Rows from block 6 of the image encoder, named by matrix and row number. Rows with one number belong to one attention dimension. Each number is 128 + 32 x the weight over its row's rms, rounded and kept within 0 to 255. All counts start at 0. Numbers have three digits each. After the name is the row's rms in percent of the matrix's.
# v: attention value (encoder.blocks.6.attn.v.weight, 64x96), inputs 0-95
# proj: attention output (encoder.blocks.6.attn.proj.weight, 96x64, transposed), outputs 0-95
v.0 082:166128117127063096133078146062097077106102107084152126114176160140136144147137126167099114156147145137146103126120179177125074202118132121164155101078110144153085151133108137117120094145099048171189120167069103089112133141101134110119186141133116169081125124163142169141151135087204138168
v.1 099:154139120122114098104170141102117101126130126133147140102142059164133146149094133089118156151142162077114167115127105060153113107126119162085134170094154070198082093097067123097103133200158102098121124122125211205108106188138149105149171139102141096091110182153156105101146073114107137159
v.2 083:087115107167117076148104158132089174117094124147134111111153116119117123192109213119161104125181140146135087047094128149207099116098092113104149161145153152067135115084089137167120132044179111144123101167107090134178152166108154124066156132189122114109094086113132148114106136136131106107
v.3 090:093156104144055133177110160162080142199171150086144120163128090131127148146139091099147177112130122155074121129156088107101151135148215148148119116124100100175158106111115182127198116102103116112129145066126144159070125109122086052105097135152169126144090116118162118160194165138139169126
v.4 120:121110050140172153132161169133135134153174112155136099119155172148103145138084194133080108077161148091133103095157140147176140185160173159113147102123127121147091103109101191106136099111128198085118111074081123113179178194107115151083134124152149107107187113141132190134128173141180133125
v.5 118:075133155095138135121114147065135145067092163107177153172093087108135146077129107127123137136132078111196122142136090151116130126067135082164122140156124146104126091159135171083137130180136208139163138099138115121100117041139146125181079149106139086075114130083146138113146114116219092115
v.6 092:154192156082109102134130109192163149171137101077101100106170169123165121183134137128124089113137113058199109192164137127114181115119088153132122094160101111114119117148191127096148127148183165151101138128163109151142122160079110176123068182180132170137105127072147161155131104131153090164
v.7 115:120097120139075098195121140166167215132084192126151154129163119090183162151123072099081163102108110121109154144148133127051102133109092141169115089141057100149147122130142122119123150120174125065168118146123112127123102089102143081157112164156119094105072101091124155146174200109120112145
v.8 100:143139100110112104146118135136130046143158122115089142133148113159127154176135121121163168128110122093085095255119088096082169178132119119169130139063122091186114064139135102111148061099080051105122154128115111166075138161100103143098129163132161137114152123118135121122095158125125156168
v.9 103:096141123171120113151127134041150163125104154150166090085081113136139091125105106123120111125163099130178210071139114140148091137145160125132131166168152150143145182109108127139191154085118181102150126115097152125134128092081134120186118094112186097135161190098115129097225095107165161098
v.10 129:138115097112075136128079118192084138210115133089160161139145151119148177139154133061118103090102155164155137167127081190062122170122095138142145094138123103176163062123162154151161099119168093119133160147118044138102095172080158120166096132154120146100079114119123146116166163111165131134
v.11 097:141154179138126095128215149113143143100124119161082082093125092183106149166081141077157142155110178092097148082153120126134117097160134130102135167067177094113069183142120069126092103105144147127111140173154161138186142123152143114136170175109153103116151206159115070115121112121066145134
v.12 117:118112116117167084169127160180123122107159135098145041126156096101161154130127122065072153122132113148182177145113190117103099115134111141129067072117105151157100133131141121099091091187117113077168127165169095119138129162181127085168115153099117164126098087168148114107142130173105109223
v.13 078:110150095054095144147059147156110101137183152137134153110131185109178097116148072143100132094154107178150137128100154090125075155145060144120179146169150157097104167110143101086125134112154197136165106166159066158131162101090160135108117152096096168101171128166100149096110161165148071130
v.14 097:163145127132135126144135110103114160074119138121131123110164073105127143180105164094090127140144114122192138154169151144125110135067137124067119112089097149129109161123098068128069080161170089094120197164164113089207137086177121080132116143099098144146093112143112152124131164190059089187
v.15 101:134063108120141145186082161141099159191130138164160135160151111055111074070118134163119102114164100164148127134110166129135115131207171132165114096183103128130134103072142124092112157200149119153147126128148131111130148096156119130116078115174086167203096091175110114143157126164166155177
v.16 084:102062153092159190124113123123118117126194174135046161057116140168161087174121121126117147139113129114105091119134167107166158106147117166128136141115121130095059098096110120108202102161114084122107153153157159137123144163142080180110100138090157147180154161170063152075123149131094125172
v.51 101:112109192126116170118164119112095170087109118124112084170109107153139130100112133143111095157141070088083178139132098186072125111120162141145104169155102138125148239188149115113160159083106183141125152094112152165111147122103052148159127115123145073196125140142136149180088144116106101095
v.52 098:150190107119073110095115118186069185140147098123094118107158190153189156164119084110096127162095111129133129163185137126075160131098078158155120078114127108148176080164169111141151133119105084118117133122146135081075148155144084159150131107105181135155151099087109132128114215079107142161
v.53 105:133151182136169164046171134103172115119142091146092125089144124181113128148103167121152113122129108121115116141156138098132109110124151168056152174108164120185083146199146089145130156148145111105117118120141134103117106212124132114127176227102062150103172178109169148125136067151131119121
v.54 108:099108113157135135064153149103144182168156108166144161162119131139160159129147110135139178103057134099119099119153091088123138095121180117149128140209091034166110146082139094177104139133170145099098121147128131168138152073144060132103112127170164111108166133138158145133119171177064117070
v.55 103:099148162131145148187142134149188148096151121139123098110159035093129117127119139095064163104119096114178132093135159093148108087076132153118081127117086169139096121138133135046074103150152146114138151158220126094150102090150079102138102121107128102130118117161158067084138129152113104200
v.56 089:160184162151172117128172146197175151128169159147138054124097111115148153060144144097171127139083087148146063153104125191128147140078124091128071057138116124190116173112155102160116076193098090145125131095154163137089135131125105134101155104111146108134095138093194140147146118111125119118
v.57 103:116165158126161094123098137132117194169145077098105172089168180135178079137182086055135125181148108150156098171183156067113115134104107100144147137133066156172105141153180156151113066169090116109140148140091070106119120082123110172106101135105138138140208135121129154144124121097109133129
v.58 106:130128136164109165127149126124212149108106130136136074139161068155092115140120117111131146140128090106128095084153126097185132104135182143154127186095081098123093189113108073114140141099170134106118125164119167130232184075155111098142105145070114138167197143130142124123167115102057114100
v.59 081:114133167066092147101062088113142147121104117161069113114098165154124093163093111124171118183116125117112110119154152177081114147102124185152116159085200095145106151106113134106129101134102102092093129152079164141102111157160147169141139133133091120054150182158133167188098166054136171083
v.60 093:167082167066161079133081112104130143127054129093081120141149173139136086152183155138118096145090100124136114143125132126129111089175095092118192142141094145104109148157124138150077116187122072105062130104134108107191160119157144141171095148125065149168101101136144124169112064167163078155
v.61 120:199153139147145120096091095147079096172134119153065158054093138169158166127160107175170144187107128110069130180107114139103151151140088112154142112146162126142105086135168128167176108087113070131127102171139089104068116153111127122129130129161129121161149135152076114146096160051091186149
v.62 101:167120151199096151187170103144150075084128120131060084180126101085118195159148080127140202105117155173141126134119114111133108138129118100156125148060145112136125124118100122130161131147077055171148142151125109142071093147148131053130161121127146159150109079129137081094139166159082135170
v.63 086:093085150203143128159112117163111187136111178075107134169170092121120131168105076081134148083083131126125154166077095168119196146136076088125103104118107109149137071109084137090177128128097085166090122166166129113117079093081164113125137104135153118153069147127084103140166152090142165094
proj.0 102:165151152170201081136156073195123145176141168146106138136155115105129132180114161108138148120124161141085117129123133058149135120097115128053123162144169144138149191113199150099139158148148105107076172095152070158175178144171122151125115103129122145161132091176107130149042099118114137110
proj.1 089:128152135087164153102095133037065190105116102083079147123100159123108056121121176114141100140132105129189072121138091174101134172120154103140134083139144187120163137125082125105155102134182108100139139097126140093091123078117138065121121126161092107164096119060097168161148120080166127135
proj.2 086:139165125123136144073104138180182112148144114116097020123155137064109139124154050161164138049159157117075150161148116112128114093172196158116207109147122180142083122151122113147187135145138118096176185170106106158131144125113121119139126121151163164161156135121096129106145123098131129147
proj.3 091:139084198172130134074152090099191110077144094175185134144098136137115156136114148099152114136090113074190151152109124150174144114104090094116170109105151101096171138148104111164126101124069138061105154143093156126174114179115114163118118162102099130129110159071123090062048136158122141132
proj.4 111:104161117144096098083149126133123134172091135113148138112141139120127113196082108139208153158109174119147151134135080118118099096130114151057172095133130136130093144044153091139101101149139058170069208181116148177140129108086083173117156105136130165130088088091159116151106111085117091145
proj.5 131:156133097118090165108137083120070112148092116167174186120114128115122093069128141154096139081088127135133090077117194126145117184146134139095040106114174126182177163176124105179143152132155161175136053099134122115139111175132146079111125134131069109115175146158133116135148144147061132104
proj.6 089:110101117185111123137108166099114175128102174136124129161192159089084145126112155129164160137113144129126111130140149093149105128102118185164099205119084172160171143134150170090162172191097104160178138141067171121166139088167134136173170175140157083081151116184149192144166147132126162117
proj.7 126:133131151140136121075154086069161077173117132127161074114081107154067075119096133113146149105105082077139099123108158100130176104183128103131108154116186132102138174187172145115145144147087187162093125090132221155144111164153102139097088161101097120102168159136155084076106122121132131100
proj.8 091:115132099157192142097116128117125225111099139090136138101156223083121127160091118078104094127105155140141167121136158118181133107081073140123166117168134164075131122118129161126105116148119100113064207155135150085140157091174148182138152111176089113111118141099123134093122121047134139137
proj.9 098:179101096144175158098139129169073106133132057102121188152171117131133131115147109150176148079159098098116088176131168172122195128135158133114141138098154060107197040123119111156109122132195103146177091132157111125123086149162128115090158135123100088117157103148133132134136173194156159127
proj.10 105:163168151156146109122143110055128133114173117147129081132107111123102115124115124163149140109179115070059073098138164067181139126132148103075095171075160143061124193141171103108162155123081156133135142090095145141157141082160138149085132086149077103137105135125147105067070089154080119140
proj.11 095:118121111092179156109063108148113134147080128058082176091154190084117124110143142099147100151108104145167137125153061130099171150124085140190138098162115190140179108112059144132138099121158064091090123091144092121096085131111119142106118081177137118124123128066133151153117161055141136147
proj.12 134:133186193155133154131156141098165136130134130107101146088115120196104126134091192143167152216122161128139087136136098090079148133093166152118130156179162129128150162185139129079150142127112171148054129093178201148155109093116175143128115133109173130179126154099150174121086112069123134103
proj.13 081:110144063192148153097124087088140125158130172137149138095091152159093152154099176125114134145151166106083143116155086184103067114114164112138062163123089130198132085136115161141123093173191143150127104080083108128163127091171146155138150182151132085134123129107165103091156053144087155124
proj.14 108:157146125051124102166149171107171096137131116059123149083121153145143124101141155118149163168076166184183102132132065069066102127125121150141122105178125172154146149221075176099158138143121158119131126070146166133101119112117168120123121133143132169124132143097081146161115107051158127103
proj.15 079:128168150134090089108152067092131151154145194126136103129079092158179116151156132141173132157117167137106123099162113097126115146093143153083081192076168101165118126225125123171119153105101103165152105132157128176200138126127139045156123076068121153092130145140107167111127132158092110112
proj.16 089:100114113161115074154104126147160190131120124121179076176142118096122183177136142140129165150090164087170171156127100079114091101083136081147183106111101157165124097120090147123108084146086125108150181175104154121129155113139153138113138099210168128116108089167126102176059092079172150157
proj.51 092:091057156120138133170116140145134124120177144147145196113134135159121156118145128125063120107104088170138158153123188122195159134143122078217149099129140127141157118124077095204135116116155163111187067145138114134097097210124153112086129170111122115124151123134141126085155155155163202123
proj.52 105:090102181152183148173124217088197138115193131143112122165140113163097107143150138089141161173136140157152131123087189119145116079148110139142094132125093119141084156115122173115143112149101207095132142191076147149133124102199098180100148164173138127132112163146121107150078088101127157131
proj.53 098:197102082134165106186067111133055097145129152139092131118127170093136124116134173130155090124188133103116116137118087104160090157142083100188182133121126133087158121095151170100164090107106080158133136159107077110120155010148137125117093094132137145139103096120140129054163124124113120106
proj.54 105:121131145140109164164144076150119098161077118113147115101093143135134118154121117106187090168142151059185200178150107179174117163153080106165149134087111175105167084120117158108182107108091109105154127092088160085112082147090139119143128186093109111075105130125149117106196109160181084143
proj.55 105:120122144077105154133076131063153099104102137068128145110111200159103123113109134111142156198089156148168112144127085170051158154145137090186109146162111113180151118170035116125139118174116150113134083090106202130120104123107166115130151133141143127152142142085132169132104108062155114084
proj.56 083:116152169112135202148085101077113121080187109100086157166177179148096174196102126128124159161121165161101121101136126084100145115170106152171145187149141146082148164129130093116136111088140135098141099124114135115171141156172202122151137185146147132151098158157124100062063104082105138104
proj.57 094:179096095152123168156121085094157156147151168094092087120150106123058122111046146107092096105101131070125124174079150090117093105157065126127122106121071129104086113121183114139126103099100126139089097089111131081167107146108106095118107172137123089074080080097145098103081163148112080083
proj.58 100:156087106062156135143106118138135120178062110054077135103130173106126099119130113104134146098104143051120171143114085167106121174122101080180170129171136150140117077137069159159092096133094096131118155105152129125064102179103128126168143106160109096108115081147099135169142117109219110136
proj.59 089:139132124195090091100120166100064131129155114166107164091174128131132098107135143083138175089159138108091110122100154115165144074164057058116079142141139103150088146161151095173105057107100149114124136162119061158171069141086084125115134136097199173140109114123128111118122114174090143149
proj.60 103:157144152152087113134171050106138099165143193166155109136143131059086137096106192131133158108138106137095086121159126063140105133055139108116109148132091085180098118162165133114124102093136135146144094181086127157130126096191134096176130149108166135097118152180094115065178165136107116080
proj.61 135:093104130140148139169124162157206149090193123135154052185162135086135123117133097073115139141116123148107104105131191118181074068096096115093081134067097111119124157120138116117104112135077182066137128139080154126155165122161123204127147127118172139115104154133117108123109116209123149156
proj.62 096:100150177116114102108129155094157148120118157089148169100176089142065100089116133116087099115138154115105135183054091115132187093113146088085137169148124152115167140131143114089127092107181113045089189090150127120134076127096138138081145081149046110138090157117085132124132114087178108151
proj.63 106:157148203111071112084130120131152087178132099169142124083087079131107121124098111103114126156133080079106109140123190072111206089154100135127125158097166120111137220140130081179153152137115160094169131123118184170142117181154074151121115112141131126143165152122140131108088160124105135201